From a checkpoint of a small image classifier.
Training: 5000 steps, held-out accuracy 98%.
Rows from block 9 of a small image classifier, named by matrix and row number. Rows with one number belong to one neuron. Each number is 50 + 15 x the weight over its row's rms, rounded and kept within 0 to 99. All counts start at 0.
After each neuron's rows are labels from the 100 images, of 14976, where the neuron reaches its largest size: "responds to" is what is common among them. Only what is clearly more common there than usual is listed. The data: drawn human figures in many poses.
# gate: MLP gate (model.blocks.9.mlp.gate.weight, 1024x512), inputs 86-171
# fc1: MLP up (model.blocks.9.mlp.fc1.weight, 1024x512), inputs 86-171
# fc2: MLP down (model.blocks.9.mlp.fc2.weight, 512x1024, transposed), outputs 86-171

gate.411:61 67 59 59 70 51 36 49 42 51 61 61 39 51 64 36 35 65 62 29 45 48 52 38 52 52 75 62 46 47 35 33 59 49 61 58 33 38 25 50 32 61 73 31 72 52 74 66 32 48 27 54 65 56 27 65 48 28 54 61 36 58 31 45 23 46 83 67 78 44 58 53 67 67 14 42 36 60 27 29 38 43 71 33 49 35
fc1.411:58 57 53 19 23 56 60 40 73 32 56 36 62 43 25 62 22 66 28 56 49 67 62 74 73 41 51 26 33 57 67 42 37 47 43 41 18 37 35 21 54 24 49 42 43 57 35 65 51 57 67 61 38 35 42 47 67 59 50 36 58 47 47 47 51 41 28 76 43 62 64 30 68 38 49 52 60 52 68 65 53 60 35 70 64 38
fc2.411:33 49 55 49 32 55 25 73 36 60 58 27 63 53 64 57 65 32 38 27 60 52 31 63 35 43 49 54 65 62 28 46 56 48 46 21 28 72 44 53 63 15 49 53 58 40 69 29 42 67 37 36 30 59 85 24 71 55 30 51 38 63 53 57 15 50 55 61 38 63 51 31 73 65 62 22 52 35 92 42 68 54 55 39 51 75
responds to: purple top; brown top

gate.740:71 46 48 39 28 72 65 62 48 51 59 51 40 45 76 30 34 38 53 78 61 45 74 54 46 35 55 57 74 72 54 48 42 29 61 67 41 62 37 36 56 64 67 30 44 66 65 29 41 56 39 42 36 69 50 47 68 27 38 51 27 55 48 39 64 64 68 54 49 57 34 50 36 38 31 60 36 59 37 70 46 47 38 47 41 56
fc1.740:41 83 39 61 60 42 29 27 75 55 60 47 59 59 40 42 51 54 58 20 56 38 44 17 51 76 73 31 34 56 45 49 15 51 38 56 61 68 51 31 33 33 49 66 60 56 39 43 31 55 75 37 72 59 51 65 69 48 48 62 64 75 43 60 56 51 29 28 32 60 47 51 50 44 38 37 55 35 50 35 75 55 29 46 36 71
fc2.740:51 49 57 73 61 47 47 69 51 43 34 51 53 53 69 40 64 49 36 46 68 63 33 63 50 49 61 46 35 39 35 41 30 48 43 40 55 51 34 48 51 44 47 48 43 36 85 46 61 57 46 67 35 86 52 26 64 48 49 49 48 41 51 28 53 54 53 30 54 65 60 31 72 71 24 32 71 49 85 71 36 75 23 47 34 58
responds to: red top

gate.555:53 69 61 51 73 86 33 55 35 72 61 40 50 64 67 46 45 59 76 62 51 34 46 60 25 51 61 47 55 42 60 58 54 42 49 68 26 53 55 47 49 80 68 66 67 29 77 70 39 19 83 55 78 61 29 70 50 42 24 16 59 68 67 76 59 60 73 70 74 30 69 83 40 57 39 38 70 65 71 62 38 29 40 53 63 62
fc1.555:27 41 55 41 32 28 25 70 70 42 83 52 23 63 46 58 51 59 33 59 77 38 32 41 52 31 62 52 32 63 37 67 68 71 61 50 57 68 51 68 41 30 65 39 31 35 55 35 30 41 61 70 56 67 38 55 63 66 40 45 75 30 58 35 55 53 36 58 18 59 55 46 36 39 72 45 43 40 61 59 58 39 52 76 57 44
fc2.555:39 54 49 55 67 67 35 54 50 51 64 50 48 46 52 57 42 44 39 36 72 46 49 38 52 73 69 34 44 40 56 56 39 60 41 50 43 39 40 66 33 43 63 58 38 54 43 44 49 31 53 40 44 57 59 57 79 71 38 42 47 30 33 59 62 64 51 57 46 68 60 49 40 42 65 55 45 50 99 66 24 47 52 60 59 53
responds to: purple top; blue trousers

gate.47:48 26 58 56 59 53 51 44 44 57 55 19 66 33 47 70 57 86 48 53 74 21 72 49 36 51 36 61 66 41 55 86 38 53 34 26 24 51 21 20 54 68 64 49 36 36 63 59 65 71 38 24 47 49 55 47 52 72 22 54 75 62 40 68 70 59 51 61 27 50 63 53 69 59 51 47 35 42 65 79 53 22 56 59 45 60
fc1.47:45 70 56 70 31 47 21 79 70 66 43 82 67 55 35 54 46 16 66 62 56 54 42 32 68 69 58 43 59 32 63 46 17 65 49 74 56 64 71 52 36 31 27 47 38 61 58 56 56 48 21 51 54 74 56 40 66 58 56 60 53 31 32 27 38 31 48 52 78 44 38 27 37 58 45 51 33 43 28 27 57 73 59 30 53 73
fc2.47:62 62 56 45 46 53 67 42 43 18 65 35 44 37 70 50 54 29 42 28 46 34 40 40 58 49 48 48 47 41 32 43 31 32 43 32 51 32 52 58 16 68 53 51 64 58 74 59 41 65 45 57 41 45 29 53 35 40 30 49 07 54 46 53 27 47 32 64 64 47 62 37 49 93 32 39 63 31 78 55 68 46 50 68 35 59
responds to: purple top; teal trousers

gate.7:32 38 45 58 73 33 39 49 40 67 29 55 79 67 54 59 42 41 56 35 66 50 65 32 60 36 68 61 73 38 60 76 52 30 71 53 62 25 50 29 53 57 61 45 41 46 39 39 53 54 52 51 64 63 26 41 56 69 39 28 55 46 39 67 38 74 42 32 28 51 52 32 32 64 68 35 59 78 59 35 68 30 37 68 40 58
fc1.7:71 80 76 61 68 52 49 75 56 62 74 40 59 72 45 45 34 28 43 31 80 52 35 49 52 45 64 51 61 30 33 58 49 36 52 65 35 62 60 52 62 61 47 63 49 50 31 23 23 39 59 57 40 54 77 28 70 68 30 61 78 68 71 43 61 66 60 59 25 66 40 67 40 39 63 57 49 30 31 40 49 54 41 35 68 66
fc2.7:32 31 65 53 70 56 46 65 56 57 49 25 30 47 37 53 60 26 64 58 41 20 80 56 39 53 67 71 41 26 58 68 76 71 50 68 31 46 79 48 58 49 30 50 35 66 40 27 34 57 56 62 62 71 65 60 60 65 46 59 61 58 53 65 23 34 53 61 24 38 27 70 70 61 40 46 59 34 69 42 54 50 33 65 68 33
responds to: brown top

gate.653:59 58 58 70 27 40 76 50 39 35 40 46 28 44 62 67 45 53 22 64 31 39 58 45 42 14 62 45 51 29 26 73 69 41 41 68 34 32 31 67 64 40 48 51 44 33 63 54 55 48 45 59 42 60 30 60 39 43 37 67 50 44 34 66 30 46 76 79 53 62 34 47 74 63 40 63 65 39 68 45 25 37 70 69 53 78
fc1.653:50 46 72 37 41 43 51 39 71 21 64 11 32 53 54 68 77 48 69 45 73 55 49 62 72 47 81 64 74 28 63 28 44 47 61 28 27 39 75 42 38 61 55 42 37 38 23 24 85 71 65 62 55 24 69 48 66 27 68 44 78 58 35 78 40 35 32 62 47 73 30 60 29 67 59 40 40 76 56 76 22 47 35 55 75 36
fc2.653:47 33 53 48 54 36 62 41 54 61 41 71 52 83 32 48 52 69 39 33 41 32 42 58 57 52 49 72 65 64 45 28 42 52 39 55 26 44 46 08 70 77 53 61 18 29 15 28 39 31 50 40 55 60 91 77 84 37 40 41 72 46 65 72 49 39 50 20 36 56 44 43 54 40 65 45 32 30 44 51 38 27 52 43 74 54
responds to: pink top; handstand

gate.570:80 63 55 32 46 34 51 45 63 81 36 43 34 85 53 47 37 48 47 29 57 40 36 44 43 55 72 57 33 30 34 36 40 42 56 16 39 31 55 36 74 60 30 39 42 63 44 45 31 73 38 82 43 69 38 26 69 58 44 72 28 41 59 69 58 39 36 57 82 58 61 74 51 38 49 47 61 54 48 31 87 62 42 53 28 58
fc1.570:31 53 45 55 61 61 81 50 79 36 52 67 71 53 71 55 60 47 64 59 47 39 80 49 77 63 63 58 56 25 37 53 43 52 47 43 84 39 74 76 73 24 58 32 33 57 50 64 67 49 42 54 48 32 51 42 63 74 58 46 45 58 71 43 27 27 54 70 78 66 34 41 44 47 49 47 57 72 34 37 43 61 47 44 30 21
fc2.570:50 28 27 56 65 28 79 41 73 63 36 53 41 45 74 54 65 53 34 56 58 70 71 51 36 50 66 73 70 59 71 37 28 65 59 64 52 49 58 53 46 72 31 45 52 29 29 89 59 38 42 62 53 45 26 84 23 29 80 67 48 55 73 72 41 79 42 23 66 60 48 37 58 51 74 37 39 54 00 56 39 36 56 27 69 64
responds to: brown top; green trousers

gate.666:34 34 22 69 48 32 48 36 53 61 59 60 34 73 77 48 58 52 54 71 73 16 22 32 40 51 35 69 49 67 41 37 32 47 53 49 30 38 38 69 27 57 48 40 31 60 91 71 32 64 25 74 43 50 68 56 53 57 48 73 40 60 41 55 57 62 72 64 45 34 32 52 34 30 72 71 54 31 77 46 64 59 53 34 27 51
fc1.666:69 43 45 46 69 47 51 36 46 78 64 52 51 46 36 65 31 42 49 43 64 41 67 73 68 50 39 69 67 49 36 43 54 26 48 45 44 54 65 24 65 66 78 55 57 38 59 54 73 27 62 51 63 43 70 58 47 53 47 57 37 45 27 35 47 75 37 53 41 36 41 24 17 39 22 51 51 69 36 28 42 73 56 48 44 66
fc2.666:53 52 24 44 40 39 51 30 52 46 30 40 54 31 63 65 78 65 72 66 40 34 71 43 55 28 73 75 35 60 40 29 60 33 70 65 66 61 59 28 49 33 48 33 72 66 38 49 34 43 42 60 31 71 73 65 71 66 63 55 39 27 66 62 70 53 60 38 25 53 55 61 38 46 36 43 48 76 77 36 74 64 40 81 16 58
responds to: red top; orange top

gate.413:36 47 45 55 21 59 81 58 62 44 52 47 52 37 56 63 60 43 70 66 60 82 65 36 36 62 47 45 53 46 42 79 32 30 35 47 36 70 46 47 73 58 31 46 50 42 69 29 37 50 36 28 31 44 36 31 32 51 42 29 39 51 30 50 60 39 75 52 37 64 41 67 64 29 63 26 50 71 55 45 37 50 56 40 60 36
fc1.413:49 72 48 41 24 26 28 28 34 81 65 64 33 57 43 61 68 45 49 38 36 44 52 28 29 44 61 57 28 57 65 56 68 51 70 57 39 44 46 43 66 52 66 30 71 40 43 28 43 42 23 40 64 60 42 37 66 49 71 58 30 49 62 63 43 57 67 23 22 41 62 53 45 48 48 60 69 54 50 43 53 38 41 34 41 64
fc2.413:68 47 45 76 35 29 74 46 54 44 75 43 62 55 39 26 55 27 61 56 81 31 59 45 55 47 43 26 45 72 69 43 52 22 35 63 29 70 63 50 51 35 41 62 54 31 68 21 68 56 35 34 54 44 46 51 69 36 61 34 49 64 55 71 47 49 31 69 42 42 20 29 52 43 35 44 34 36 33 51 73 64 42 63 48 55
responds to: blue top; red top

gate.27:43 31 34 28 55 69 45 49 47 60 53 65 48 68 79 44 35 47 34 76 41 65 37 32 15 57 49 50 58 37 34 42 78 55 50 45 78 40 51 75 71 58 42 34 54 53 85 39 36 39 63 42 56 75 21 48 34 32 37 36 48 50 51 27 66 50 64 34 69 43 60 38 66 44 40 57 62 49 45 26 66 37 68 48 29 60
fc1.27:78 48 83 57 49 68 29 49 36 43 52 54 43 37 51 40 52 47 27 43 44 55 53 48 61 42 57 31 67 41 64 78 51 41 50 76 35 81 80 39 69 40 57 58 60 58 51 66 26 63 53 34 35 65 48 31 52 37 48 70 55 69 51 54 31 82 57 64 33 43 29 52 28 39 27 56 33 56 52 47 36 44 50 36 69 26
fc2.27:69 31 68 35 45 46 44 43 18 53 50 39 64 42 79 53 34 74 49 44 38 72 59 60 65 58 61 59 67 53 49 65 50 68 58 62 58 71 32 67 47 66 23 50 61 44 61 54 62 27 56 48 57 47 59 11 66 61 47 72 42 27 56 48 72 51 37 51 78 48 54 38 40 45 51 33 33 70 95 55 52 30 51 81 37 47
responds to: brown top; yellow trousers

gate.0:69 70 44 22 53 64 23 62 60 29 58 64 50 33 43 25 41 78 71 48 49 45 61 74 78 54 56 57 51 50 46 74 51 49 38 28 46 31 54 47 46 12 32 38 23 40 41 43 46 36 49 74 49 35 69 52 46 66 33 35 72 73 68 30 74 36 69 43 53 37 47 52 35 25 72 57 60 25 60 51 45 49 46 49 30 41
fc1.0:46 32 59 45 48 47 77 55 56 53 48 46 29 54 34 52 64 25 68 37 72 40 74 42 64 59 59 26 31 42 64 57 45 67 54 39 57 42 50 37 27 71 63 54 60 46 39 57 43 70 64 40 43 26 40 51 44 59 35 30 43 66 32 35 32 68 68 51 57 68 69 70 47 69 31 71 68 31 58 54 64 57 73 63 47 39
fc2.0:60 73 24 13 49 54 61 19 35 54 84 48 62 44 63 15 56 37 43 61 26 45 19 72 45 36 34 50 53 47 47 42 49 48 42 46 36 22 57 21 74 64 57 79 61 57 35 45 63 44 68 38 30 62 70 39 58 51 53 49 35 50 46 46 60 48 47 46 43 29 60 46 57 64 51 37 37 73 19 39 47 26 36 63 21 16
responds to: blue top

gate.673:71 47 34 51 45 56 68 63 27 36 50 31 36 53 53 64 65 57 57 63 51 47 67 42 37 26 34 66 38 65 38 50 47 35 60 57 29 44 65 32 64 17 34 48 37 44 50 38 77 45 54 39 47 58 48 53 71 51 54 32 46 42 26 53 36 69 82 54 42 59 50 34 62 72 54 72 31 37 74 39 29 64 48 51 50 73
fc1.673:48 57 23 37 60 74 71 50 57 34 63 23 64 61 71 49 52 39 53 47 25 50 73 62 32 46 53 34 56 26 46 67 69 58 55 52 26 55 39 36 46 25 64 45 30 32 37 48 77 32 66 30 50 60 49 35 66 70 38 44 57 37 64 48 61 78 55 77 29 69 37 47 60 91 68 70 44 32 72 58 38 80 39 56 39 55
fc2.673:83 36 42 66 52 44 48 41 56 57 25 57 38 50 25 35 48 73 34 51 52 23 54 59 52 49 45 58 61 42 64 63 40 46 55 46 29 53 71 28 78 73 81 52 46 62 40 56 39 47 51 55 50 45 78 54 69 47 56 40 52 47 60 46 42 25 56 42 28 47 49 48 48 26 63 36 31 47 27 53 35 26 69 18 74 41
responds to: pink top; handstand

gate.100:59 53 47 40 22 58 60 47 45 36 67 41 34 70 59 51 70 56 63 48 17 63 42 31 64 27 29 36 50 38 52 39 57 49 30 46 68 76 73 48 75 70 68 36 26 33 63 33 41 72 65 33 51 65 68 44 36 36 74 60 35 75 48 29 48 81 66 34 66 54 70 76 60 60 27 55 61 41 30 44 40 57 47 48 53 50
fc1.100:53 40 76 46 73 42 73 54 72 65 59 43 43 41 61 51 68 60 63 71 53 65 30 45 47 55 71 49 75 56 64 39 36 48 39 35 33 35 37 29 30 34 65 57 29 17 29 71 69 54 35 67 31 37 72 63 47 41 51 27 46 34 47 58 39 56 69 36 37 54 35 52 28 59 25 63 43 68 83 77 52 18 70 54 34 52
fc2.100:55 52 29 29 70 50 54 62 30 28 51 44 34 46 60 36 52 50 36 72 37 51 36 53 60 49 43 34 41 65 60 63 39 51 51 45 30 33 65 46 29 37 49 40 54 70 35 63 37 70 52 35 57 73 45 61 22 61 57 29 22 27 49 49 69 36 56 51 29 47 52 48 41 49 34 63 38 79 65 66 74 58 28 32 32 58
responds to: brown top; green trousers

gate.290:58 43 64 27 50 49 35 51 48 53 23 39 74 59 40 50 67 41 42 36 53 63 31 52 64 42 34 49 63 53 62 60 35 28 85 31 59 58 65 54 64 44 39 27 52 41 27 41 57 30 20 50 55 88 41 34 50 43 36 56 52 55 49 36 75 64 30 26 79 36 39 37 53 60 42 25 55 39 39 72 41 59 62 76 42 33
fc1.290:42 25 47 41 21 44 62 42 70 54 60 53 70 33 61 38 78 53 55 46 53 49 59 62 53 47 27 54 48 68 75 39 38 35 46 36 59 65 19 74 67 44 69 35 37 35 68 65 32 40 54 35 40 81 54 19 47 42 49 28 65 46 73 27 69 60 37 69 59 62 39 57 33 51 16 68 28 55 36 53 53 36 39 65 25 62
fc2.290:48 45 49 60 64 73 61 36 80 49 29 51 56 30 41 36 46 52 45 42 72 70 21 67 60 52 30 53 60 68 68 42 52 47 46 30 29 42 68 40 48 53 55 48 62 71 50 35 45 25 73 72 66 47 38 86 21 55 54 55 37 64 52 74 31 46 30 40 47 37 53 51 24 27 52 48 55 64 00 35 45 28 28 37 44 70
responds to: brown top

gate.670:32 56 65 87 56 38 50 43 61 59 63 63 42 43 58 37 42 39 62 73 78 65 53 23 37 55 60 65 46 48 25 42 36 46 25 39 32 43 35 38 41 48 54 36 57 61 32 33 62 44 51 30 63 23 37 65 52 36 43 45 33 31 55 23 59 50 45 32 31 38 72 54 64 33 57 34 54 59 57 51 58 65 47 42 51 43
fc1.670:22 60 42 66 23 87 86 51 60 81 71 59 60 38 45 74 75 61 43 40 66 31 60 51 64 68 42 40 43 41 41 31 39 40 43 59 34 42 59 64 55 53 53 40 54 82 36 58 15 48 45 34 70 69 54 81 62 74 37 27 40 81 69 57 40 30 51 40 59 36 66 39 44 72 68 86 34 33 70 44 49 43 38 25 55 32
fc2.670:39 68 44 53 33 49 62 53 61 55 58 40 65 61 41 67 59 30 54 65 61 73 61 70 46 54 54 57 61 81 43 32 62 74 25 49 41 60 25 55 54 39 73 51 57 68 57 31 37 34 34 33 65 51 61 57 24 48 68 51 39 76 20 77 55 49 55 52 46 41 46 26 38 79 49 44 52 17 02 44 29 60 59 18 64 45
responds to: purple top

gate.210:36 58 42 68 64 57 48 42 22 54 76 59 87 68 37 48 51 67 72 45 54 38 33 68 72 62 85 28 69 33 35 63 22 34 62 62 60 49 35 58 45 38 63 47 39 53 74 39 66 46 60 23 30 55 42 76 24 51 36 48 50 39 51 52 60 39 71 46 70 66 37 66 53 34 31 76 56 40 49 53 40 48 56 61 59 74
fc1.210:65 37 37 54 50 60 40 42 58 62 61 36 60 39 50 37 47 54 51 40 64 45 30 33 24 61 83 75 64 60 56 66 64 67 54 44 89 31 27 55 34 45 46 43 39 50 40 64 74 66 39 29 53 68 64 67 48 37 88 45 46 47 47 53 47 79 39 42 39 33 68 24 22 28 67 27 46 56 62 69 59 37 44 56 33 30
fc2.210:33 34 37 63 46 61 81 50 55 51 50 49 82 39 79 44 24 26 70 76 40 53 54 37 58 72 62 69 54 27 54 31 29 58 25 47 62 46 54 49 45 51 35 48 38 87 18 51 36 57 37 41 29 50 45 74 46 50 65 29 29 54 62 60 52 50 49 49 65 49 66 53 58 51 56 59 43 47 05 68 31 53 67 39 66 48
responds to: blue top

gate.679:34 74 67 51 33 68 29 34 56 35 70 40 33 55 22 33 84 74 34 63 58 39 44 46 56 41 28 58 35 17 44 76 75 64 70 42 48 34 34 33 33 30 66 70 70 51 33 48 53 36 38 42 70 68 38 48 34 55 60 42 65 46 30 70 69 30 68 25 32 48 29 37 57 27 76 43 59 73 58 41 27 67 21 58 59 45
fc1.679:29 64 26 41 41 28 46 33 41 55 66 40 37 32 43 46 40 39 33 55 70 32 46 69 29 33 38 67 30 53 41 50 41 34 40 49 36 26 51 61 39 68 57 44 56 34 63 25 29 70 35 45 54 39 23 54 35 36 39 23 56 60 28 60 24 42 61 43 56 76 56 30 72 29 59 42 62 34 63 45 17 70 51 38 61 33
fc2.679:63 83 62 59 44 62 47 34 61 51 67 34 66 65 39 17 59 58 39 45 46 61 62 50 39 63 30 36 43 47 38 63 36 42 45 46 50 69 35 35 50 66 57 34 45 38 51 55 49 54 36 68 56 54 47 79 36 78 29 45 64 39 46 29 34 78 31 50 54 37 59 52 32 46 27 46 29 65 03 55 60 33 36 15 77 58
responds to: purple top

gate.183:57 59 71 68 28 50 69 73 57 30 67 74 35 57 56 35 50 41 44 67 52 60 24 38 78 58 56 57 62 37 67 71 65 57 40 41 67 32 41 45 60 33 58 38 56 44 59 80 47 33 35 62 73 38 39 64 23 55 47 58 46 41 65 45 81 63 43 17 24 59 37 69 45 46 59 68 70 56 50 77 56 23 70 55 38 50
fc1.183:52 65 39 47 76 42 51 33 36 57 20 51 53 48 33 43 39 42 60 70 49 40 72 77 32 60 43 85 26 45 59 61 46 55 58 50 34 56 39 36 49 57 46 70 72 43 41 56 36 37 71 44 16 15 65 23 29 53 49 48 47 35 28 48 48 61 36 67 56 51 74 38 39 27 26 22 65 43 57 74 30 41 22 42 52 59
fc2.183:36 60 33 51 60 46 44 34 45 56 32 52 51 68 67 72 76 71 38 51 57 37 69 32 60 46 66 67 31 42 53 78 63 46 71 52 32 30 66 45 49 38 17 37 36 44 42 55 66 50 49 36 56 38 43 35 40 58 55 60 34 50 66 63 43 56 40 51 38 51 47 44 39 78 40 37 39 44 99 32 48 28 28 82 38 55
responds to: purple top; orange top

gate.281:54 29 72 27 67 62 72 29 40 33 54 54 59 61 64 27 60 28 28 50 50 57 55 83 30 53 43 44 60 41 38 69 57 66 69 35 45 32 53 45 61 69 20 62 22 40 41 41 70 49 43 43 32 74 71 32 53 45 56 37 34 49 55 63 49 40 50 27 51 43 71 35 47 60 36 68 67 63 73 47 32 70 67 50 36 27
fc1.281:47 31 43 70 67 36 52 35 68 55 49 46 38 32 67 59 32 68 64 75 38 46 70 66 57 70 44 41 69 71 52 68 62 64 63 53 56 53 74 41 49 57 43 65 44 20 57 35 58 27 68 67 55 40 28 69 41 41 31 37 37 70 67 64 53 64 43 55 32 37 32 77 56 59 21 35 62 65 37 50 34 50 48 58 44 48
fc2.281:74 47 66 71 42 50 60 29 39 67 60 27 43 66 52 34 33 42 57 71 65 58 56 61 32 56 52 63 57 50 36 48 47 57 67 53 62 63 64 66 50 74 58 45 36 77 69 52 58 45 62 72 46 49 59 64 66 62 64 59 51 47 49 56 32 78 57 65 49 63 49 56 40 45 40 30 41 55 07 34 54 44 29 10 59 51
responds to: pink top; blue top

gate.579:68 71 54 55 71 37 39 49 36 58 34 23 27 22 47 65 61 69 57 34 41 41 31 58 50 55 32 35 74 64 48 73 32 32 61 75 55 52 54 29 52 43 59 49 34 63 30 27 45 51 66 22 61 54 59 58 24 47 43 43 28 36 62 27 27 41 51 45 64 41 43 43 45 30 75 72 42 36 37 39 59 69 35 63 80 31
fc1.579:53 43 60 61 65 26 36 44 68 35 69 65 69 66 26 67 46 63 69 28 47 29 28 56 76 62 39 60 33 80 43 45 42 47 35 74 58 58 69 28 66 31 64 35 43 63 34 21 59 66 66 26 69 31 75 29 30 55 34 74 44 33 53 42 37 44 69 79 43 63 43 37 67 73 32 35 67 59 45 35 53 30 52 32 43 29
fc2.579:35 46 60 23 36 43 37 41 35 60 55 58 49 75 37 40 42 43 59 46 64 51 43 34 55 40 55 69 49 71 43 52 74 67 51 45 50 58 21 33 31 18 43 47 71 36 56 27 37 43 28 39 21 31 61 61 48 81 40 29 56 49 58 60 48 46 38 47 23 42 71 57 57 58 57 37 34 44 75 36 56 22 40 72 59 16
responds to: blue top; orange trousers

gate.297:50 45 54 56 60 52 48 59 37 49 65 31 68 27 69 43 42 66 70 47 67 20 52 72 49 39 64 70 45 56 51 32 65 53 63 39 39 77 48 32 46 19 49 25 23 50 47 31 63 66 45 24 42 77 60 38 36 29 60 45 64 65 47 54 68 34 39 54 29 53 50 79 44 41 26 46 59 31 65 49 43 45 60 63 18 75
fc1.297:61 54 64 69 62 43 49 71 66 34 49 34 61 53 26 62 56 69 63 39 77 42 28 62 63 68 72 35 51 47 62 56 56 22 24 83 71 49 61 59 47 55 49 36 54 46 73 41 61 40 44 66 69 31 66 59 57 57 59 39 29 48 70 58 47 41 33 35 76 43 29 46 67 47 72 48 39 27 48 28 74 59 65 29 46 70
fc2.297:20 75 59 53 50 51 35 33 45 28 43 49 67 65 69 43 39 32 60 49 50 69 42 52 67 40 39 20 32 35 48 53 73 59 60 27 36 43 52 74 60 61 61 41 67 73 45 28 41 44 63 64 31 65 24 51 21 63 28 80 35 57 52 60 38 52 60 71 95 60 48 58 52 68 47 50 58 50 76 37 54 65 48 54 39 72
responds to: pink top

gate.581:38 26 43 38 29 42 43 41 63 51 55 71 53 57 56 55 47 42 72 42 23 67 78 34 61 48 69 59 40 45 28 44 26 51 57 55 39 76 68 43 23 24 68 60 45 56 67 71 40 59 37 36 41 46 59 48 58 40 45 61 48 34 68 50 79 58 37 34 65 33 50 73 45 75 66 76 63 27 53 33 34 25 34 61 56 37
fc1.581:36 24 31 43 24 62 32 47 62 50 41 45 73 69 44 30 40 67 29 42 40 71 40 49 44 79 73 46 60 42 58 19 43 64 55 25 50 36 34 58 49 56 39 58 49 59 59 74 37 31 60 56 52 47 59 56 50 70 34 35 48 63 46 56 64 34 63 66 45 49 58 72 75 36 66 31 37 71 47 57 41 72 36 57 43 64
fc2.581:65 33 70 47 45 34 69 51 45 24 71 52 34 47 83 39 80 78 42 53 37 38 13 63 50 42 59 60 27 44 46 38 76 40 39 48 50 47 66 41 75 58 60 68 33 67 55 25 41 63 37 40 68 64 34 51 64 60 34 40 47 40 19 50 40 55 48 26 52 36 45 81 33 57 45 60 70 39 84 58 45 65 38 32 26 39
responds to: blue top

gate.139:60 39 21 50 48 74 68 25 72 42 43 44 26 62 65 31 59 28 63 63 70 54 69 42 43 61 27 70 63 50 35 19 57 39 32 27 70 48 36 33 63 37 26 66 54 68 39 33 32 40 70 34 41 41 59 27 41 60 31 49 42 73 72 48 28 50 55 44 65 63 37 64 69 54 64 58 68 29 56 55 30 76 52 23 74 51
fc1.139:73 57 62 34 58 51 70 55 59 59 51 30 51 44 34 35 63 25 46 59 40 27 41 23 32 64 61 42 46 59 68 68 45 33 84 23 58 64 59 63 53 45 45 36 29 69 27 49 42 46 29 77 49 70 77 40 74 52 70 61 64 69 72 61 65 65 66 37 59 41 46 57 44 26 65 57 57 49 42 35 36 64 69 53 42 34
fc2.139:55 51 51 51 59 51 51 40 64 15 55 59 35 51 45 32 29 56 33 29 25 53 45 65 49 46 44 51 18 39 68 82 44 51 75 43 44 33 56 45 38 31 54 80 69 21 73 38 27 44 54 64 64 45 50 63 72 57 41 24 54 60 40 53 46 51 50 41 25 69 34 47 34 54 50 35 56 12 64 80 68 66 37 72 23 32
responds to: brown top; teal top

gate.454:45 33 68 37 53 38 30 46 27 58 31 48 46 46 35 62 37 57 30 58 77 63 35 40 70 49 60 59 61 50 33 44 33 55 75 17 64 43 59 64 49 38 51 46 29 38 60 55 69 49 35 23 53 74 44 49 35 35 61 49 30 36 57 17 66 79 69 58 65 45 64 38 45 30 52 59 46 28 68 66 34 57 56 66 57 51
fc1.454:59 47 32 67 65 64 53 12 54 66 52 50 60 46 21 42 57 33 54 37 45 26 68 58 62 63 61 70 46 35 67 62 50 60 50 23 52 36 33 68 36 27 44 51 59 67 56 57 77 43 71 37 33 61 34 35 44 72 44 73 28 72 51 41 59 39 36 31 79 52 69 34 45 66 43 56 38 37 46 25 49 69 39 55 50 49
fc2.454:60 60 83 57 63 36 42 73 61 76 66 41 28 57 56 48 59 63 43 68 31 41 68 27 43 57 71 53 51 44 44 61 30 55 24 23 70 49 68 56 65 28 79 34 68 52 58 30 43 77 69 51 50 35 56 76 76 69 48 62 48 75 69 29 33 66 40 31 42 53 50 67 63 38 50 26 47 71 38 46 62 70 48 38 33 52
responds to: blue top

gate.64:39 52 40 74 68 71 47 63 40 70 60 79 77 34 66 47 61 56 33 57 45 44 58 25 20 36 71 29 57 69 59 72 63 40 48 44 43 61 49 29 41 30 40 45 67 46 35 57 32 74 24 78 45 86 16 54 40 37 21 35 55 32 48 38 41 35 39 45 28 31 54 58 42 42 50 65 53 41 34 54 39 59 48 27 47 44
fc1.64:54 50 10 71 50 61 52 41 88 65 42 35 66 53 57 61 36 56 76 50 39 49 81 29 50 73 71 50 76 52 41 54 62 32 71 73 61 79 49 39 51 52 67 21 80 54 31 62 46 67 26 58 58 50 64 24 71 66 13 44 37 69 68 56 45 47 63 64 38 68 34 48 37 35 45 64 60 49 58 49 64 37 58 57 52 52
fc2.64:61 41 70 37 67 54 87 37 70 40 65 50 56 62 53 61 62 59 51 48 51 63 61 42 38 59 37 49 49 21 60 59 47 56 44 30 60 48 41 42 39 54 49 42 51 52 65 46 43 71 46 63 38 46 36 56 64 46 66 35 55 40 75 60 31 56 72 35 59 68 55 43 48 58 45 56 57 33 06 62 59 60 31 17 35 36
responds to: brown top; handstand